From a checkpoint of a small masked image model.
Training: 9500 steps, batches of 192.
Data: trained on drawn human figures in many poses, 97500 training examples, 18.7 epochs.
Rows from block 6, named by matrix and row number. Rows with one number belong to one attention dimension. Each number is 128 + 32 x the weight over the matrix's rms, rounded and kept within 0 to 255. All counts start at 0. Numbers have three digits each.
# v: attention value (model.blocks.6.attn.v.weight, 192x192), inputs 96-191
# proj: attention output (model.blocks.6.attn.proj.weight, 192x192, transposed), outputs 96-191
v.92:163141167106141076153145140129133172152121153157130143104187191159093110154128102166119128135094101055156103147143091152111099115112151163135108133150061157120111099078123148134092112101092134097102116147097104184145112116040146135192143122129207137120120149173126200089111101111141156157
v.93:117137107148146120112186142165137122111105080170141056166154133118111160115158177103145162118142156134162085131112122104115138109152114140066111099114176159118098149088184095101092120117121138145085109132168137101149186171172161145110113166113077180116129124108127158136139193128074180118
v.94:196140101172150211205154128106092142130101134173188209134072152148133166143179141121072091107165133144133160127107142126076122144145148090214069106165105131195144152115112165139197119139113063168161115181083136124102110163160202135142194132097136058195141118083111054118173129125090095092
v.95:046179163176129147098177108176100082119144127103217148106146106127138102090136091050089087130136148162176148114182140198126145140119076114171117132062169110154122128180101091150141150094065153129157167140080163149148143068145087110125119122130096159157116123139140158102078156114136160177
v.96:119109196135093174122137164098111095136150112190120089144142141128088164135057035130092116117136099206187141130141130062123135173161132203111134106121084155169080159175118132131166096109073089133132077170102100080063131104107116125161121085097141170080148093106169064144168103180141177139
v.97:130126084138093126130142127144148121205100153164108142154148117160203146094156144123170139117114162126166152165112135189109113088108151170161173201175105140052173133125070101153156074125134113132147145095078097126153162135137205078107123139146206113120110074104084108172088161211124126121
v.98:170058085106062104114181117111078087095171166157103109098117149104132080092108147109096210138159127119106053127114125144110157119108161102108097166113146114124085147115162135125145172144127135122160118129109118213180105153073114185121128102104123120119169128118113158132102122128174188109
v.99:098160168125143067137128080166160091134108109147192124148168103051162123068152134145118121146111123092116093113123156091058118111134069124156101163139082120153108120107062131105079152100144086098134131108094084143160162127115123128167158099086105119108129052128126126088121074084106088144
v.100:118114126063162088123127145139143116127088126137082168094125107147073128098121149125099148110110139144108101179153121098089106162133135119053119121105171177117114220077176143097103109147116111150107138147155153147180108173172150135112084082183107146131142116198151105143185203127105140127
v.101:199127143141125093185165170159142157140139100189138073151075069151124103164114133112174130110132123065119113173133071117070115078131127133147079143130136138204100147103152130115116098136097154139170141100071193085125117078124151168176033130116190149143112094109154165096142061142119139158
v.102:163153137120189137085051075129144118137120116103130080140077169167165149050156124185106080098120147167117135089083103190120119116061103133093163154165109106122175106148128177190162121152115166128101119133111159116087101156109148117119096111126112138130115116141198167100178118142105170106
v.103:108115149133129128070126088090117166075169123184202121124096171079160089123073110167124130173186185141173113102152163109128200103124155118140129175082120174153093146089157112069122145161063197143123155193087144114136170160119072090090123091124115105177141099118151197173123127093122180096
v.104:132121176098157125167162120169163140174153088178113117113165079142124090145103128126110121161082201143165134113147104164140115104066147127076121094085223126087136128118124128126155158191094149171172122137102126122141113123113117109099099120157151091124121128149058132159085131164132146115
v.105:123129135196119147099150139089081105150107125115174148113148168119135083092099150162142136135118084134083146106155136201154145099113108164126117062160104085143127107133097211109112161113105152146096126121090154093108133120089097082135159104071120109157128092086134122111062097131108158074
v.106:101173157145103140140115166126090171134161069109162104128142146061115150063094061133175105116125133137119147161108142124178132099075112097158132097071081093138151096157085168218106106098091133119148130129147124094025123122083144135127140147058121168109110172077149067055138130079053110142
proj.92:103169122176078168127098123117093157109206149083121202173102134135090171143101112117101116129093126117126170115089170044173149139157146087170134126124130138144116160133106079122146136127198144167097131123089162138124089194130109128093135125155152177167144130145190098169129100104188120140
proj.93:104106083137167130114118132086127156090163116121096134100157165192170161124189129154116101172105151186103095131134163179114174174184091104159126182129133086089119194130073128099165150069079068123135108131105166102133117047128122162169093146162086170127119136115108108069129104101197126148
proj.94:111080128149078093092047095099172061151149062098148081115182105147122094149105101122163153089163139121132087137147098074167145111098162209053094159110177101142116101156149133095047119117124115167091125117108166144119189175102090129124147092184163168079109088140140122116105128102162144053
proj.95:156114049159182134173145165097154124162158106125105112129124092180072135113112101126148170151114071092139142157160161071141135121127123134124140118165111133111143104069161140063110128115153139158144128091129073100118096113183169202107164129082142086091066147125129137122125170138174117128
proj.96:072037168165211128125174121161176138122113111148102229125160034033153077063166102082174107154092060074085142133194092148096157114103090100144178121144124145116136066121065097120124077135121162119164101091179207129137059124057067161130147134139138113104151127154099109142104183130201116092
proj.97:142159169105149153175136128128089173046184137101151090100149093096126106055137106065079090051159119080156116091139106177172137207132109071105095078109158058115142152158214128144101112117091181131091085096186079098122088078119116166104159156108130137117124119208162105169112123092124112102
proj.98:158205130102166150098059076136123164171107155143112101103116179108096137141157113138119096181113173073127135114131137107131148172082113122103150111175163132138180067121137158224166083094087141151095110155129166106132107145093097121085117148176199143141072108127128142119123105114102084215
proj.99:176049119118138148158153178091139173121152136118117125099130089084083075094151111125139147121144090135131153121114140143161079182125153077156107148156124126082133108104158076158163093090108156134151099121111140098130129161130122133157113148186126201098124171100117060157152097108158168169
proj.100:092119159144163142093127118140160166107134126122127147132108140135181124110158138141118075112069096153127145108120085155168123122135098109127131152199066106152102129109056105160092156110140090147067152128075123098135063129153102154140167096133129122097142078144167098065184036154158122098
proj.101:082137133143090123106091128105073152114100122090087176094136125150079123127131088125118073104150127093089107146127186068113140142126100137151115093182138106165076157110121146093156170130160100074145144164101100130083106168095125071144189106134083138127127156159102150114154151098187153152
proj.102:108182120067092126133164142125118161164132124108176139114110132089113066175109131173138206150099044056160099172187102100150112136125140135182099170099085212168091170119153118091127160076130087169169156148129128132114169087184102194142157185176154110079111128069096097160100148165083084104
proj.103:166116112171133100160157131110136098090059093081093083072103213082125101199210128166170119156186149128064103119157166165110118142072104164069147096158072137115110184145157173152125114111112070090153122102116121188116084143184145203153137072135114095132098075125156117151145162101114112151
proj.104:127139078127111138124138118103079101077129125088127172139129148138114234114125186118139150142118103176144111102113131139084168125158073096113143110191113079127081098166095115118108155118132113132075081146114184161091097102148145198102152145121109129165128127188145167132132132087132127134
proj.105:135110140092107169144130106137167067149168169131086141184133085123079100140101064088040101146141086104079169121134095074109156091115174153128115137120193135150139080118141113143166157081153112126149174131153131130133177127081100117126104140166132089129081107155136142163152229121119165176
proj.106:147081123187131081142157113088107078163152102137154157162091095125128134125124108121158176172081068141117084144156128088151120167192105154102154203128120163131087131123098127102156090095179081095180132117159131115165164157128074152140184152156185082162139090171143115160177109114139098149